config = dict(
    arch='shufflenet_v2',
    dataset='drawn small creatures on textured ground',
    crop_scale_min=0.3,
    norm='batchnorm',
    activation='elu',
    kernel_size=5,
    stem='single',
    projector_out=1024,
    init='xavier_uniform',
    beta1=0.9,
    beta2=0.999,
    eps=1e-10,
    batch_size=256,
    weight_decay=0.0,
)
Rows from block 5 of a small self-supervised image encoder, named by matrix and row number. Rows with one number belong to one channel. Each number is 50 + 15 x the weight over its row's rms, rounded and kept within 0 to 99. All counts start at 0.
After each channel's rows are labels from the 100 images, of 14848, where the channel reaches its highest value: "responds to" is what is common among them. Only what is clearly more common there than usual is listed. The data: drawn small creatures on textured ground. In brackets: how many of the 100, against the usual share in percent.
# p10: first pointwise conv (model.blocks.5.p1.0.weight, 128x128x1x1), inputs 0-127
# p20: second pointwise conv (model.blocks.5.p2.0.weight, 128x128x1x1, transposed), outputs 0-127

p10.117:57 40 49 14 63 86 64 60 53 64 69 24 73 43 51 41 51 58 41 59 38 55 54 57 55 29 62 26 54 30 50 35 51 38 62 56 31 44 60 55 32 43 56 56 40 45 57 53 45 78 38 64 43 16 52 60 44 62 50 54 68 14 47 53 42 07 74 41 40 20 48 29 50 54 47 30 47 29 54 47 43 38 44 48 38 19 45 26 42 33 62 48 21 53 55 31 47 59 77 73 38 82 49 46 58 51 60 36 28 52 65 53 46 62 49 12 39 47 41 44 36 61 44 47 80 62 52 47
p20.117:64 64 65 46 72 59 47 38 50 55 45 39 77 41 49 65 35 58 60 43 56 35 51 44 53 50 22 11 49 40 40 17 47 46 53 40 18 35 39 67 40 69 48 60 48 27 38 23 65 43 23 48 48 21 31 60 46 68 29 62 64 36 50 51 43 39 48 56 43 69 11 60 43 42 62 59 16 56 34 62 50 35 44 63 43 23 53 36 63 52 46 35 41 37 44 64 72 41 29 51 16 31 55 62 42 47 30 61 81 62 32 58 62 69 40 44 39 62 63 45 50 29 74 43 46 36 23 47
responds to: white (39 vs 8.7); dragonfly (37 vs 8.1)

p10.122:55 48 41 50 45 46 59 29 41 44 40 37 29 34 41 64 47 71 38 39 30 59 66 65 60 35 52 43 35 27 56 63 39 00 44 73 27 30 38 53 36 26 49 83 19 43 60 20 44 56 49 72 45 34 62 52 68 54 51 76 58 55 49 42 48 44 63 23 21 56 58 57 46 48 44 38 44 63 62 45 53 31 49 63 46 43 14 41 47 40 58 48 38 61 43 61 35 52 41 57 36 74 48 48 69 20 54 17 47 92 53 49 51 23 49 28 46 46 69 32 41 28 50 49 48 42 40 41
p20.122:63 59 38 49 54 37 56 46 42 32 56 29 62 36 74 50 51 86 43 52 33 60 40 36 21 67 55 60 61 58 61 37 50 43 33 51 55 32 41 47 35 64 53 48 72 49 45 62 42 49 42 64 59 50 43 66 46 65 41 93 35 33 55 50 20 57 41 59 35 49 45 39 43 34 33 25 62 09 62 48 33 20 25 46 69 36 73 38 57 34 44 66 53 49 62 52 55 69 39 45 22 44 44 62 36 58 56 76 32 78 64 55 64 99 42 40 66 42 43 41 23 42 59 39 52 35 40 44
responds to: white (42 vs 8.7); beetle (41 vs 8); spider (40 vs 8)

p10.7:52 42 50 47 58 38 50 36 47 38 46 49 40 55 62 75 44 21 21 14 53 68 45 35 46 25 37 20 45 68 49 53 55 78 47 37 48 49 53 17 53 50 55 24 50 59 81 52 47 68 49 28 54 47 53 44 52 75 53 78 55 04 47 49 43 59 55 32 34 40 58 55 41 45 44 65 51 48 39 34 48 38 33 42 50 41 22 51 52 14 41 61 45 31 42 39 50 66 38 48 59 65 53 54 45 99 56 86 41 58 66 47 50 41 64 48 57 42 43 24 39 76 62 57 43 77 40 53
p20.7:65 53 83 55 42 56 99 38 31 47 44 70 50 64 58 37 79 55 60 61 44 59 71 54 51 50 58 53 46 52 65 43 24 49 64 72 51 62 41 71 39 48 54 53 46 70 66 51 46 10 45 74 69 58 49 61 52 37 70 63 60 41 76 56 36 41 07 59 45 38 51 42 48 60 67 28 53 46 57 42 59 27 39 59 36 68 68 39 37 37 61 24 51 31 45 36 25 57 27 51 43 61 09 57 41 57 64 64 56 32 58 46 55 40 62 61 35 62 36 31 50 54 30 38 43 62 38 36
responds to: small (62 vs 25.9); jellyfish (51 vs 8.7)

p10.0:64 43 50 79 73 61 61 33 44 26 66 44 51 48 58 47 60 72 48 51 62 42 39 65 46 48 58 53 75 51 45 49 50 67 43 44 52 52 03 58 58 52 37 60 47 68 55 35 48 61 41 17 53 44 55 81 52 54 57 74 57 67 51 38 54 16 55 37 59 23 38 52 54 44 51 57 55 73 57 40 46 31 65 53 72 42 71 30 59 16 70 50 45 62 59 73 51 35 58 57 56 26 75 40 64 44 72 35 50 38 92 57 36 92 67 43 57 48 58 86 47 50 43 50 51 35 62 30
p20.0:42 36 67 81 81 50 48 33 53 01 58 31 56 54 63 51 09 32 66 64 52 56 37 46 75 76 53 25 49 50 57 20 37 59 71 40 59 60 57 52 44 48 76 52 39 45 47 40 51 53 67 34 56 41 71 61 32 52 59 77 48 70 40 48 59 59 54 64 57 56 51 48 61 44 46 42 52 35 52 34 37 26 44 30 34 70 64 48 64 42 55 47 38 37 43 48 38 72 53 62 35 38 23 29 06 51 61 57 47 63 33 40 52 65 38 60 51 25 46 31 31 52 74 54 74 63 38 60
responds to: black (36 vs 8.1); beetle (26 vs 8)

p10.38:57 61 48 64 35 31 45 15 41 35 30 55 49 63 31 33 46 35 38 36 42 59 21 67 51 68 38 46 46 59 69 56 48 51 09 41 60 53 46 46 66 47 50 64 39 59 38 54 58 38 67 52 46 49 36 35 48 78 59 47 50 46 55 42 55 49 30 68 48 61 37 90 43 17 60 45 82 69 94 51 60 55 63 71 41 26 28 32 45 44 54 51 55 57 52 61 53 44 65 57 58 53 32 26 46 31 30 46 62 43 38 55 51 51 68 10 60 36 49 63 64 33 45 45 29 48 88 72
p20.38:66 40 38 48 67 65 56 33 33 64 47 54 52 58 96 66 65 63 55 37 38 64 56 38 27 36 44 48 49 71 58 72 55 82 49 52 58 39 61 35 50 30 42 62 56 83 50 77 11 53 51 62 59 42 55 35 29 40 56 45 33 72 60 69 62 46 76 84 58 20 62 46 60 59 48 36 73 59 44 35 64 43 41 58 60 39 37 49 60 53 46 83 66 29 39 55 38 62 84 40 43 41 44 48 35 50 94 41 48 54 53 43 40 32 41 70 67 50 46 43 47 76 38 47 52 64 43 45
responds to: large (51 vs 25.4); beetle (45 vs 8); black (44 vs 8.1)

p10.111:40 51 40 77 57 33 44 62 56 44 42 34 35 53 57 64 15 88 18 58 74 22 40 39 52 51 41 70 43 50 57 62 66 38 70 38 43 28 47 27 34 00 51 53 18 44 48 43 35 45 47 63 48 46 46 37 56 57 50 54 53 51 27 23 42 61 67 11 50 54 60 31 65 59 63 36 51 59 39 39 80 42 53 88 62 62 55 43 53 44 36 56 44 61 44 45 66 43 69 33 67 61 70 73 43 44 78 65 55 59 49 39 58 41 54 43 63 42 66 54 48 77 43 49 67 36 46 42
p20.111:52 62 35 38 37 46 61 55 67 53 72 68 42 43 60 33 50 41 30 44 43 37 49 60 24 39 54 57 39 54 56 33 58 40 61 49 44 73 47 33 99 48 04 62 59 55 63 42 40 51 50 61 48 69 46 35 41 63 54 11 58 40 88 41 46 58 49 40 64 67 62 58 51 64 59 41 54 54 63 52 40 35 67 63 49 79 40 53 53 57 55 59 76 34 51 55 65 34 46 21 45 21 31 40 37 71 15 42 30 34 42 40 25 62 45 46 52 63 57 49 40 68 72 53 82 45 47 78
responds to: black (38 vs 8.1)

p10.10:69 59 56 48 55 46 64 91 38 64 44 53 71 45 78 52 46 58 50 58 58 52 59 65 47 48 49 28 55 60 37 46 54 62 58 50 58 23 45 78 34 53 56 62 62 77 32 46 41 73 45 85 33 37 61 44 56 37 38 73 52 81 30 51 55 51 27 48 36 20 62 53 36 75 55 60 45 60 75 53 72 29 70 51 55 46 59 49 46 51 63 53 28 36 58 58 49 30 59 50 27 42 48 59 39 54 72 54 36 59 64 45 24 69 54 48 45 31 71 71 35 45 76 74 99 70 51 49
p20.10:38 46 48 43 19 68 61 21 51 52 86 77 66 48 51 32 38 30 62 64 72 44 76 63 47 61 24 42 57 47 63 44 38 19 63 46 47 58 36 48 27 66 61 47 19 25 32 66 61 47 46 43 56 16 41 55 68 82 64 43 28 32 80 56 62 43 55 36 44 47 41 47 60 59 30 74 46 40 45 48 32 36 59 69 42 45 53 56 17 40 31 65 20 29 71 60 41 47 55 70 49 48 46 32 43 65 66 57 31 53 54 45 60 46 45 63 60 44 45 62 73 46 43 35 44 36 25 44
responds to: white (50 vs 8.7); beetle (30 vs 8); spider (30 vs 8)

p10.107:66 35 73 38 49 32 59 62 35 44 06 63 83 64 67 59 51 57 44 58 62 29 37 56 72 63 27 47 76 51 71 83 63 47 49 47 37 62 45 50 48 63 51 64 54 70 31 61 53 67 79 73 31 51 15 50 42 65 68 61 46 64 55 50 45 49 50 54 35 37 44 68 33 33 54 35 34 80 65 27 86 31 70 77 54 36 51 40 60 46 45 49 61 68 49 46 49 60 25 43 54 65 35 48 69 60 34 35 68 53 24 60 51 47 41 25 59 42 27 45 51 44 56 59 71 61 61 48
p20.107:37 58 58 37 48 37 46 40 39 47 59 35 49 35 61 38 45 04 41 75 42 27 68 73 55 57 50 52 63 27 53 29 49 34 53 55 49 44 30 54 38 75 32 24 24 49 60 35 44 21 48 62 26 78 59 27 97 36 47 44 33 59 41 45 39 66 48 24 53 86 58 58 32 49 47 54 40 60 62 58 34 54 43 66 20 63 41 55 43 38 67 56 33 28 76 39 38 31 58 88 42 69 65 59 40 68 35 61 51 50 60 47 64 59 52 60 41 63 52 56 46 52 65 46 34 43 53 29
responds to: white (64 vs 8.7); beetle (39 vs 8)

p10.90:52 77 77 47 51 28 38 51 61 52 19 43 57 40 61 50 66 46 30 72 44 20 76 56 65 20 35 26 47 30 51 48 37 62 32 52 52 41 63 58 39 59 40 64 52 59 36 51 51 54 58 66 49 63 68 63 73 25 56 59 66 94 45 48 53 85 43 53 44 56 52 47 42 46 42 57 18 44 56 76 51 51 65 60 62 57 12 48 93 36 71 46 39 62 75 51 39 49 54 25 37 59 47 43 89 51 36 41 41 50 59 43 37 43 34 42 61 32 55 61 62 57 59 34 51 45 61 31
p20.90:29 44 51 49 46 44 45 19 58 70 57 70 52 76 55 48 49 34 45 38 64 44 68 27 32 48 44 60 35 65 79 37 44 55 58 38 35 41 46 46 66 69 65 49 33 35 69 44 46 24 35 66 56 43 36 17 66 68 66 47 27 48 77 64 50 56 67 34 90 31 43 46 60 55 54 55 39 58 39 41 42 19 28 61 07 50 23 57 43 30 47 66 53 31 51 45 48 58 38 38 57 62 40 17 44 41 57 24 10 58 39 29 53 41 39 47 69 62 44 43 46 51 70 57 38 56 44 36
responds to: white (47 vs 8.7); beetle (27 vs 8)

p10.18:46 71 61 59 41 54 66 26 48 33 24 35 23 58 13 26 49 57 53 55 36 74 57 47 75 57 68 30 41 47 53 43 51 52 17 47 41 40 50 66 51 22 36 38 58 57 44 68 73 40 43 45 75 38 54 36 45 60 42 35 61 46 50 23 43 29 44 62 38 60 33 39 53 41 44 25 90 54 21 55 35 64 57 28 43 33 32 53 44 44 60 36 37 49 53 47 45 52 71 52 60 32 49 15 50 50 48 30 69 40 84 35 54 63 60 26 56 34 76 70 34 47 35 58 27 53 60 49
p20.18:76 39 45 62 41 39 65 36 54 67 09 39 66 46 84 64 69 52 44 58 34 45 29 41 67 17 85 74 56 40 55 54 54 93 42 46 33 50 69 48 49 41 36 55 40 34 41 38 49 60 58 52 69 48 74 32 48 38 36 38 45 61 32 70 58 44 34 91 71 41 34 48 62 56 52 61 53 61 59 83 78 56 49 58 61 51 48 42 56 56 56 54 48 59 57 66 63 50 49 64 43 48 42 68 61 32 65 58 52 82 67 53 68 56 42 67 58 48 45 38 74 43 30 68 18 63 44 49
responds to: white (35 vs 8.7); black (30 vs 8.1)

p10.13:37 68 42 44 31 76 49 72 48 44 60 54 33 51 32 68 31 54 43 57 61 31 38 84 37 59 48 28 41 39 54 72 49 62 59 53 42 55 30 64 40 80 56 69 52 49 60 57 58 73 46 52 31 60 58 49 54 30 52 63 49 68 56 71 45 72 59 48 51 71 49 49 60 79 63 82 38 45 56 67 45 76 50 60 50 84 54 68 71 46 46 54 57 56 48 78 64 33 31 33 41 36 61 49 48 51 57 83 40 99 30 57 58 41 57 69 59 66 75 47 43 70 53 44 50 49 51 27
p20.13:52 39 47 49 53 56 60 39 68 59 47 43 77 47 45 42 42 47 66 29 64 42 53 79 49 66 35 50 24 52 73 45 52 47 25 64 56 56 75 62 56 45 62 60 61 43 63 32 48 60 56 42 32 30 42 39 57 62 36 38 26 44 66 50 44 30 76 62 16 41 51 69 53 42 64 44 50 64 44 35 67 62 45 43 22 34 23 42 53 76 60 51 22 35 21 56 57 35 61 62 71 61 58 56 60 73 58 05 46 52 53 47 61 51 03 47 53 28 59 80 45 52 72 42 66 19 50 64
responds to: white (39 vs 8.7); jellyfish (26 vs 8.7); pink (25 vs 8.3)

p10.94:50 29 59 59 25 23 69 25 34 49 57 44 25 65 55 24 51 57 43 42 43 67 46 55 58 73 54 83 42 48 33 54 57 59 13 33 64 51 50 67 63 39 36 51 38 48 54 62 72 50 25 44 70 73 35 32 30 55 71 25 54 39 47 45 64 41 33 60 57 56 28 46 54 21 48 46 74 54 62 42 25 63 73 47 34 29 52 44 24 42 57 57 51 41 53 63 58 35 44 40 58 17 37 31 63 39 27 24 70 64 60 52 57 52 59 28 47 24 67 53 29 33 59 57 33 62 74 59
p20.94:65 60 38 72 78 63 47 18 26 49 22 35 80 65 67 69 71 28 65 65 30 86 47 25 45 17 59 40 54 24 87 54 47 72 30 50 51 56 77 69 39 57 38 30 38 33 41 40 34 45 56 62 83 43 58 27 43 49 53 78 38 39 51 41 59 49 45 54 41 43 53 39 31 55 52 29 38 37 61 40 75 39 55 55 67 48 47 47 52 65 63 53 46 61 59 34 47 54 50 46 55 63 37 71 64 52 56 70 65 40 54 58 55 66 48 44 59 19 43 35 52 71 60 45 42 41 50 78
responds to: black (51 vs 8.1); beetle (26 vs 8)